Weights of a small image VQ-VAE.
Training: soap at rate 0.0015, 7600 steps, batches of 64.
Rows from block 4 of the decoder of a small image VQ-VAE, named by matrix and row number. Rows with one number belong to one channel. Each number is 128 + 32 x the weight over its row's rms, rounded and kept within 0 to 255. All counts start at 0.
After each channel's rows are labels from the 100 images, of 14976, where the channel reaches its highest value: "top examples" is what is common among them. Only what is clearly more common there than usual is listed. The data: fractals drawn by 1,000 iterated function systems, in grey. In brackets: how many of the 100.
# convs0: first 3x3 conv (decoder.decb.1.0.convs.0.weight, 128x128x3x3, each kernel summed), inputs 0-127
# convs1: second 3x3 conv (decoder.decb.1.0.convs.1.weight, 128x128x3x3, transposed, each kernel summed), outputs 0-127

convs0.68 [166  81 180 129 135 128 128 102 148 190 164 180 137 125 146 104 168 109 110 102 148 119 101  92  90 116  98 131 131 177 115 107 120 189 123 104 187 179 150  85  81 137 151 173 169 152  79 185 129 140 108 109  46 133  98 114 120  89 130 142 133 178 115 129 105 144 144 155 135 126 125 102  96 130 158 164 114  65 105  77 170 114 162 127 141 140  95 179 154 102 116  84 181  83  72 145 140 182 164 171 178 128  99  96 157 172 152 113 129 190 117 124 120 109 115  68 140 114 186 116  98  94 131 140  88 113 103  82]
convs1.68 [128 149  98 139 143 110 125 126 118 129 149 134 122 107 165 143 154 141  93 145  76 110 152  92 100  95 163 167  47  85 171 162  85 123 142 174 100 130 184 171 147 128 141 115 119 140 134 124 126  94 148 133 160 119 211 121  97 174 128 159 125 110 119  94 117 124 124 128 170 136 137 102  90 171 116 144 106 181 173 126 122 111 140 163  63 124 178 104 107 107 111 119  72 197 131 159 152  54  76 105 146 116 108 148 118  70  99  80 122 128  46 103 164 120 125 182 172 175  83 133 104 156 100 104 205 149 169 139]
top examples: dense (25)

convs0.97 [124 172 174 111 131 115 171 179 142 163 163 159 135 165 175 146 178 101 182 126 130 104 141 107 107  77  76 163 171 107 118  82 212  85 125 154 161 142 149 144 158  70  74 118 175 188 167 123 142 194 152 118 167 163 130 138 204 115 112 118 162 160 128 115 161  93 192 120 134 170 159 126  86 116 133 138 130 133 180 164 149 154 120 139  93  97  85 137 118 129 111 144 141 141 143 147 163 138 117 100 173 149 170 141 114 177 172 160 143 111 155 141 176 141 150 117 142 138 152 119 131 172 161 145 180 149  51 146]
convs1.97 [142  95 112 135 182 135 105  28 109  85 108  96  89 150 123 141 193 156  88 112 162 109 106 104 157 185 214  74 134 138 123 156  97 130 127 122 125 136 162 124 127 149 127 105 143  98 103 165  62 104 120 144 154 123 182 174 123  92  99 130  95  86 135 183 151 162  80 132 159 133 123 124 135 174 129 124 165 131  93 106  87 115 168 121 180 144 110 140  83 163 164 118 110  71 133 126 130  90 131 207 140 124 139 147  87  95 123 135 125 161  91  96 131 184 166 184 128 125 132  96 140  85 142  87  48 131 124 155]
top examples: two maps (53)

convs0.36 [148 175 182 116 150 140 106 141  96 103 146 115 119 184  95 215 172 108  75 160 135 101  79 121 154 134 143 129 138 135 138 181 100 164 151 160 101 128 112 142 120 134 179 151 125 118 114 116 121 114 123  86 174 121 132 139 137 129  78 164 183  70 125 140 110  89 107 115 143 132 197 149 123 151  82 110  77 204 142 131 124 166 113 136 169 124 124 126 136 155 160 148 201 164 131 141 108  89 201 108 122 117 161 126 106 179 127 117 114 136 158 134 134 189 124 151 161 137 178  97 137 113 117 123 141 108 255 149]
convs1.36 [125 152 112 157 166 147  84 113 156 145  68 158 113  93 175 129 154 150 150 126 150  99 110 127 119 136 114 136 100 131  80  88  86  96  99 160 118 161 123 158 160 136 162 121  64 171 125 119 149 158 175 192 134  75 197  82 104 183 151 121 116 200 125 180  75 120 119 152 107  96 123 117  82 131 121 200 148 158 113 177 156 128 154 128  84 105 161 136 140  95 196 131 121 131 160 118 189 160  45 154 136 146  94 170 124 142 148 150 134 104  99 145  66 124 151 151 208 125  81 147 135 132 138 130 130  90 106 115]
top examples: dense (31)

convs0.81 [106 124  73  74  47  76 141 149 157 137 170 161 127 127 135 100 162 159 124 117 102 140 105  93  57  88  98 140 120 106 122 154 143  23 103 117  90 123 134 101 138 157 107 109 112 112 137 110 151 112  73 118 114 111 134 113 111 108 139 116  88  94 114  65  86 120 119 125 113 122 198 137 141 134  80  99 142  89 159 100  98 124 104  90  87  81 101  51 178 104 151  82 156 128 118  65  92 124 118 129 126 126 112 104 125 170 149 109  50 138  94  98  97 125 145 149 150  71 107 139 110 135  94 158 148 171  55 115]
convs1.81 [116 101  99 116 133 144 125 113 136 154 124  87 163 143 141 154 139  96  84 151 110 181 106  84 149 178 207  99  71  97 154 137 116 132 165  96 131 107 117 134 154  35 127 115 166 127  87 160  90 107 163 112 151 139  85 138 138  63 117 105 148  85 118 160 221 162 126 124 159 170  95 113 133  93 141 115  79 133 156  70  74 102 175 142 123 103  97 198 133 145 145 123 112 142 137 125 154  88 170 109 131  90 118 195 100 105  94 187 190 102 165 111 159 112 141 112  90 160 169 120 154  93 111  88 132 125 121 160]
top examples: dense (27)

convs0.39 [111 163 143 150 107 125 143 166 133  94 177  95 165 132 115  99 160 128 186 146 117 139 143  96  65  90 137 144 164 114 120 156 154 145  78 144 160 108 149 158 153  69 175 137 190 141 166 141 153  98 103  97 158 111 152 145 181  95 121 156 155 153 148  93 136 124 131 162  77 139 150 177 133 122 111 174  93  98 102  79 166 167 142 172  72 164 171 116 167  73 138 143 151 131 134 133 139 110   0  96 128 154  80 138 103 146 170 127 112 221 110 124 132 125 130 132 135 100  77 121  67 139 151 127 140 132 132 139]
convs1.39 [143 105 124 104 143 105 109  66 101 199 102 166  86 126 139 150 199 140  94 105 130 151 101 161 144 174 163 126 100 125 119 146 123 156 120 128 104 130 122 126 144 134 145  43 100 135  77 127  90 115 140 144 121 133 135 144  87 119  79 100 127 111 101 205 105 159 168 111 156 114  92 110 117 211 151 147 157 138 120 115  82  98 113 122 154  94 122 137 119 214 148  94  94 155 135 134 143 120 171 211 131 126 130  69 116 185  94 140 166 158 114  73 156 142 169 166 144 100 126 149 188  98 111  98  54 123  82 152]
top examples: dark on light (100); sparse (92); two maps (83)

convs0.116 [116  87  83  85  89 104 170 113 154 150 200 145  92 172 161  87 119 175 185  86  97 132 133 131 109 134 147 144 111  68  75 193 101 138  96 110 100 173 123 107 106 101 100 162 236  91 144 134  95 100 148 176  96 124 130  79 187  93 118 100 105 104 112 147 106 114 159 187  84 143  83 140  84  59 103 124 120 125 148 100 119 190 135 129 110 149 164 161 134  79 120 137 102 123 144 154  79 124 113 134 140 147 124 145 190 153 124 144 113  89 137  88 125 140 113 135 130 122 150 119 137  92 138 130 106 171 175 184]
convs1.116 [116 158 161 198 145 162 133 125 141  79  50 173 106 107 103 113 124 146 103 134 170  99 115 117 149 120  82 134 150 188 103  59 147 119 120 152 116 169 149 169  96 112 154  69  44 135 128 146 135 170 131 145 125 107 108 141 130 184 104 181 150 139 131 140 108 101 179 132 106  59 180 145 153 134 131 160 122 164  78 167 179  58  67 133 176  96 114 107 163 159 148 157  97  96 105 130 176 130 143 118 157 149 113 106 121 157 109 112 140  85 149 120 133 170 136  97  93 143 182 170 134 184  95 135 129  72 152 127]
top examples: two maps (100); sparse (100)

convs0.114 [164 148 170 133 113  99 125 190 124  87 161 160 106 166 137 120 154  78 100 114  81 143 149 125  75 108 108 119 127 137 114 146 146 142 143 124 190 131 159 167 160 124 156 200 146 151 136 171 166 173  99 120 165 149 198 106 124 142  83 144  92 161  96 136 156 154 155  65 127 158  97 134  94 109 137 140 141 178  97 122 164 178  93 164 129 173 140 134 227 139 108 134 164 141  93 138 118 198 104 147 156 172 100 137 157 128 135 143 121 108  97 115 130 160 140 170 179 117 182 179 129 113 130 155 199 102 168 193]
convs1.114 [136 147 137 122 167 132 105  15 129 137 106  94 111 162 159 144 165 181 103 137 190 128 103 119 136 119 166 128 144 120 128 108 104 127  85  90 130 109 118  82 134 112 122  39 103  90  51 102 106 140 141 139 114  99 163 169 148 122 113 152 116 151 150 144 149  84 100 147 150  74 142 128 115 208 130 129 135 134  97 152 119  92 145 118 169 120  86 164 115 211 191  84 132  74 150 102 127 120 116 181 127 140 136 163 101 125  78 111 124 158 101 160 135 177 132 123 103 123 120  82 148 135 127  47  70 109  71 132]
top examples: dark on light (100); sparse (81); two maps (74)

convs0.112 [111 118 120  78 143 103 140 182 123 117  77 133 114  80 146  94 113  92 142 140 147 109  94 136 107 166 132  79 138  83 101  70 188 127 122 160 167 119 113 123  97 148  86 125 163 130  91 107 129 117  88 111 143 125 201 130 107 121 100 157  68 144  80 108 170 156 151  76  62  96 154 118  92  90 109 131 137  75  83 126 146  96  58 165 135 132  86 168 139 123  79  78 149  46  78 123 135 125  99  77  80 139 136 100 167 104 116 131 156  79 143 111 155 114 131 141 147 120 104 111  88 132 127 149 154 113  45 186]
convs1.112 [156 132 149 140  96 184 149  99 143 112 145 123 120  98 114 147  79 127  77 181 137  80 108 151 134 107 184 171 111 103 126 126  78 124  88  92 113 135 200 130 110  83 140 137 115  70 169 120 149 145 141 192 110 133 187 109 123 127 142 154 110 164  96 150 129 160  99 162 160  83  89 151 166 134 101 125 177 182 114 113 130 140 179 186 148 127 144 140 129 107 240 106 152 161 179 140 112 112  63 177 113 155 107 142 115  84 115 122  80 145  90 192 117 112 115  83 168 138 103 191 119 137 121 103 120 166  93 129]
top examples: dense (82)

convs0.20 [154 108 106 131 177 110 178 128 140 131 155 143 118 178  96 183 140 147 158 150 168 115 184 115  98 163 168  96 109 118  98 180 104  99 145 101  86 123  91 170 136 105 112 132 105 131 140 164 130 128 135 162 212 142 130 109 135 157 154 114 130  86  76 150  85 132 118 114 164 160  88 133  59 147 148 145 117 171  99 134 123 127 154 121  93 163 141  90 168 124 126 255 145 119 146 170 111 104 221 122 130 100 151 184 105 112 123 165 115  48 146 132 155 121 147 124 109 132 149 134 121 125 124 144 139 105 102 204]
convs1.20 [162 113 106 125 108 125  76 113 177  81 141 113 134  80 149 121  91 163  86 140 106 152 119 116 160  94 116 152 143 204 126 111  93 181 116 150 151 136 121 104 115 175 107  94 177 155  98 134 142 140 143  92  52 104 115 124 107 133 163 164  95 142 115 132 111 159 126 147 117  72 220  82 182 133 175  67 143 121 126 156 129 165 105 105 135 165 174 131 121 121 102  43  91 113  59  96 149 132  63 153 172 132 139 122 144 131 115 100 100  82  78 109 168 154  86  99 147 118 151 124 151 127 132  89 126 130 195  75]
top examples: two maps (56); sparse (55)

convs0.50 [127  68 143  96 141 153 142 163 196 129 162 151 143 131 109 163 181 142 155  84 139 141 144  84  91 124  95 230 109 136 123  87 167  49 114 147 165 225 139 102 138 115 145  99 130 112 110 126 133 117 109  93  36 136 149  94 163 119 146 107 115 137  71 101 155 157 149 149 103  89 124 162 109  98 119 142 123  53 116 145 149 118 123 108  77 125  90 104 209  89 118  98 163 110 157 128 112 115 113 137 125 107 128 142  98 150  86 132 127 142 130 136 141 162 168  86 139 171 130 111  73 190 120 136 147 157  76 126]
convs1.50 [ 94 137 133 136 152 113 166  80  75 127 168  60 149 138 174 132 182 109  94  83 133 112 138 103 134 156 231  90  93 107 129 179 113 137 126 114  96 123 226 148 120 163 110 106 165 148 107 134  62 121 122 115 172 179 158 141  93  88  57 129 115  95 146 122 144 133  87 168 124 144 136 135 125 169 114 117 112 185 104 156 117 132 143 161 159 157 108 128 100 118 160  99  37 105 125 161 117  87 168 136 156 112 116 116 112 124 135 136 152 123  82 111 136 146 192 171 122 184 110 114 114  75 143 142  93 147 138 178]
top examples: dense (34)

convs0.53 [149 178 172 131  96 111 150 218 126  62 124 153  58 141 126 137 177  94 158 137 130 105 170 132  71 145 112 136 126  93 142 118 145 132 153 142 109 164 195 150 181 170 126  96 127 119 107 134 164 185 120 128 128 114 151  69 114 136 116 144  86 132 109 108 153 120 193 141 173  55  97 154 151 102 139  86 177 138  57 151 170 122 146 142 128 154  89 163 152 123 100  81 143 116  89 129 175 189 127 132 136 160 138 181 147 169 147 159 158  78 138  84 169 159 152 151 152  99 164 160 127  95 146 146 111  94 106 170]
convs1.53 [129  96 149  25 180 121  79  21 123  94 124  93 120 160 141 100 112 115 104 121 136  94 123 130 157 147 193 120 106 118 134  95  95 134  84  95 135 117 162 113 128 138 105 115 111  83 100 131  97  85  86 151 118 129 158 150 139 115 124 172  94 162 142 168 141 142  63 131 158  98  94 148 125 176 109 111 110 170 115 109 113 129 136 130 126 142 135 114  89 176 155 106 100  27 146 140  88  85  82 159 138 138 111  80 106  99 102 134 109 158  76 174  99 185 125 154 116 117  95  72 129 122 107  62  91 143 116  83]
top examples: dark on light (82)

convs0.27 [141 136 173 127 125 166 154 147 122  76  63 111 106 141  40 101  96 150 139 143 166 111 168 131 109 148 124 114 147 110 161 152  76 100 135 156 152 141  87  93 133  91  82 101 103 137 150 139 118 159 154 137 167 116 115 132 159 118  94 117 177 107 121 162  59  88  51 133 145 139 151  90 108 135 112 117 172 129  65 169 157 165  59 107 141  95 114 127 120 161 117 133  83 140 165 116  99 123  99  92 109  39 130 207 110  68 162 118 142  92 104 101 135  85 106  84  96 151 113 102  66 121  91  82 109 123 114  96]
convs1.27 [151  97 118  71 135 105 112  53 191 111 115 153 103 136  47 148 118  86 108 164 144 126 168 127 131 163 153 134 152 159  92 143 115 166  93 145 143 125 106 124 164 159 114 118  95  79 152 108 105 139 128 147  81  92 168 101 111 160 170 159 109 172  89 128  87 151  75 132 114 112 113 169 122 163 165 125 182 144 116 163 131 179 141 135 110 166 175 115  95  86 113  98  89 120 125 190 166 156  94 126 149 164 176  96 143  98 157  96  65 126 146 151  47 215 154 133 133 138 102 138 193 152 147 155 162 119 153 119]
top examples: dense (80)